From a checkpoint of a small sound classifier: waveform 16khz input, width 192.
Rows from block 2, named by matrix and row number. Rows with one number belong to one neuron. Each number is 50 + 12 x the weight over its row's rms, rounded and kept within 0 to 99. All counts start at 0. After the name is the row's rms in percent of the matrix's.
# gate: MLP gate (model.blocks.2.mlp.gate.weight, 512x192), inputs 144-191
# fc1: MLP up (model.blocks.2.mlp.fc1.weight, 512x192), inputs 144-191
# fc2: MLP down (model.blocks.2.mlp.fc2.weight, 192x512, transposed), outputs 144-191
gate.211 099:46 42 44 64 53 58 32 37 49 57 64 40 55 57 43 67 41 57 40 63 66 61 53 44 48 55 57 35 66 69 63 56 61 73 49 48 49 39 47 32 57 48 45 47 69 55 50 38
fc1.211 103:47 48 57 31 66 59 49 63 57 55 53 52 49 46 60 46 64 44 38 57 28 79 67 37 57 57 60 35 58 46 41 58 64 42 51 32 42 35 43 42 64 47 67 38 57 79 50 36
fc2.211 098:29 46 60 57 35 42 44 42 50 55 31 52 58 35 56 49 58 45 82 41 36 52 31 34 43 48 53 49 45 50 68 60 47 48 62 75 59 51 38 49 54 47 50 55 49 53 53 42
gate.212 103:51 45 52 58 48 76 62 40 50 24 55 63 54 62 46 21 65 34 61 55 41 46 44 55 60 60 52 58 60 59 50 48 47 30 73 39 58 65 29 52 39 41 51 40 57 57 51 30
fc1.212 099:47 36 42 39 64 33 57 57 45 44 60 51 48 54 34 42 38 32 60 44 70 55 32 48 61 44 60 62 59 53 58 62 47 50 66 71 72 44 50 57 49 84 55 46 67 44 62 41
fc2.212 111:67 74 46 55 28 48 45 34 55 51 51 68 58 41 34 45 40 41 24 55 23 83 78 56 57 33 54 50 56 39 46 54 45 51 40 49 66 46 47 44 59 59 55 41 59 68 67 45
gate.213 103:38 44 54 57 53 47 48 81 43 80 54 64 71 64 49 44 52 58 44 55 45 54 53 53 62 36 60 54 66 65 49 36 45 61 46 61 58 62 42 65 42 40 47 62 64 52 55 47
fc1.213 095:53 30 61 32 51 43 52 63 43 43 59 58 48 41 48 58 42 52 51 36 63 60 44 46 35 69 38 47 28 54 36 74 44 66 46 58 47 45 48 44 49 69 57 50 53 38 41 65
fc2.213 097:53 51 36 45 57 32 39 60 59 42 48 30 48 51 36 65 39 56 51 31 41 48 56 66 70 68 36 59 46 47 56 56 40 64 52 58 27 55 37 62 37 45 68 47 37 45 40 72
gate.214 105:57 41 40 38 55 47 57 55 48 52 45 40 62 59 49 39 79 48 34 53 46 45 69 85 41 52 48 45 35 41 49 63 54 56 42 31 64 49 41 44 39 45 47 64 60 48 49 44
fc1.214 100:47 72 36 37 67 71 46 53 26 48 46 46 43 33 65 63 52 53 71 58 65 39 32 42 28 41 52 64 39 42 47 49 37 33 24 42 55 41 66 55 55 46 54 42 60 41 66 46
fc2.214 095:46 67 34 50 51 45 57 59 52 51 66 51 38 47 44 40 46 35 40 51 31 43 81 59 58 61 62 44 24 67 53 47 54 48 36 51 49 50 51 53 47 40 47 50 56 65 53 49
gate.215 094:39 45 39 67 31 45 67 36 62 70 63 47 59 53 62 37 43 65 46 56 59 25 64 24 30 16 38 80 72 41 78 59 44 55 70 57 70 53 61 40 30 50 48 50 41 45 48 59
fc1.215 107:83 46 43 56 58 59 60 64 43 50 36 62 38 39 62 49 50 44 36 58 58 30 51 71 36 62 55 65 57 40 46 58 49 43 46 50 51 42 41 45 32 51 45 47 44 74 43 61
fc2.215 109:73 45 43 45 43 31 36 32 54 36 67 65 50 49 54 44 72 74 58 43 54 42 52 66 57 45 44 49 47 62 37 51 34 45 72 55 39 36 72 48 51 64 61 48 53 49 57 56
gate.217 104:63 46 59 48 45 51 49 29 56 52 49 51 41 57 66 37 28 31 60 27 50 43 43 56 57 47 50 43 41 42 87 67 59 44 37 45 64 56 53 56 42 46 48 47 31 59 59 55
fc1.217 107:64 44 33 48 45 31 71 58 21 69 36 74 39 36 59 55 44 45 57 85 36 52 57 45 63 56 34 58 32 52 55 42 27 44 28 40 58 63 46 41 45 35 61 53 46 38 39 37
fc2.217 103:69 48 51 55 49 32 41 54 50 57 24 62 37 29 34 65 55 59 52 51 46 56 53 56 64 53 53 49 50 32 43 62 51 63 54 57 55 66 45 60 30 35 67 55 72 54 63 64
gate.219 097:30 53 37 58 45 66 53 49 35 42 43 59 54 55 50 45 30 56 52 37 57 30 66 71 32 80 68 77 56 64 65 54 63 60 57 60 51 48 58 35 44 48 48 64 56 38 43 50
fc1.219 086:46 43 38 50 41 38 54 47 43 44 50 40 52 53 58 66 44 49 56 54 16 62 60 62 48 61 33 52 57 45 55 61 51 75 43 50 57 46 45 48 44 41 46 55 47 56 63 51
fc2.219 102:43 32 62 33 39 76 41 45 60 59 38 31 38 47 71 65 55 49 45 65 64 62 29 50 48 72 48 56 48 54 52 73 41 61 69 59 50 46 29 57 46 24 52 56 16 68 50 57
gate.220 100:53 83 45 67 65 47 36 45 35 38 48 29 52 47 43 40 41 62 61 57 62 67 60 46 35 62 67 45 61 33 59 47 50 52 53 28 52 56 56 41 35 74 51 58 50 56 68 45
fc1.220 096:36 45 42 47 57 61 60 48 44 55 69 50 58 61 41 52 66 58 40 44 50 41 54 49 40 52 36 56 37 59 42 57 50 52 66 47 50 42 21 59 66 61 36 69 40 74 38 37
fc2.220 097:71 44 25 30 43 56 52 64 33 60 38 50 41 58 58 63 50 65 50 74 53 45 46 39 45 61 53 26 58 41 68 42 64 37 42 67 31 52 63 42 51 72 57 51 66 41 51 64
gate.221 101:75 42 45 60 45 50 61 54 60 50 28 51 68 48 56 39 48 46 50 58 31 34 77 55 70 58 56 65 42 61 58 51 57 58 58 46 54 42 54 48 62 59 41 52 68 29 52 41
fc1.221 095:45 53 35 71 60 54 60 60 49 43 60 74 56 59 72 47 26 30 35 50 51 44 65 43 52 43 41 62 64 56 64 64 42 50 72 72 62 59 32 53 42 38 55 51 22 34 43 44
fc2.221 096:28 60 40 55 75 47 48 71 42 47 38 67 58 41 57 55 55 44 45 53 50 69 47 63 46 45 47 63 57 50 53 50 86 60 65 66 44 54 47 40 42 61 57 53 53 46 48 46
gate.222 091:53 37 35 70 59 59 60 68 38 78 48 48 71 56 49 49 48 65 41 32 47 41 43 41 41 35 42 22 33 35 49 70 73 37 62 40 52 43 28 57 38 63 57 55 48 43 19 78
fc1.222 094:51 44 43 46 60 44 62 55 42 56 48 50 29 61 56 48 48 70 58 13 36 57 46 46 56 37 62 42 73 53 43 62 42 41 53 58 49 49 50 53 41 47 52 53 45 65 31 66
fc2.222 094:62 46 42 48 52 45 56 56 56 64 37 49 30 63 70 39 60 31 64 30 51 55 67 47 61 45 71 50 54 37 55 54 50 44 41 41 58 54 32 32 50 50 51 44 57 62 48 49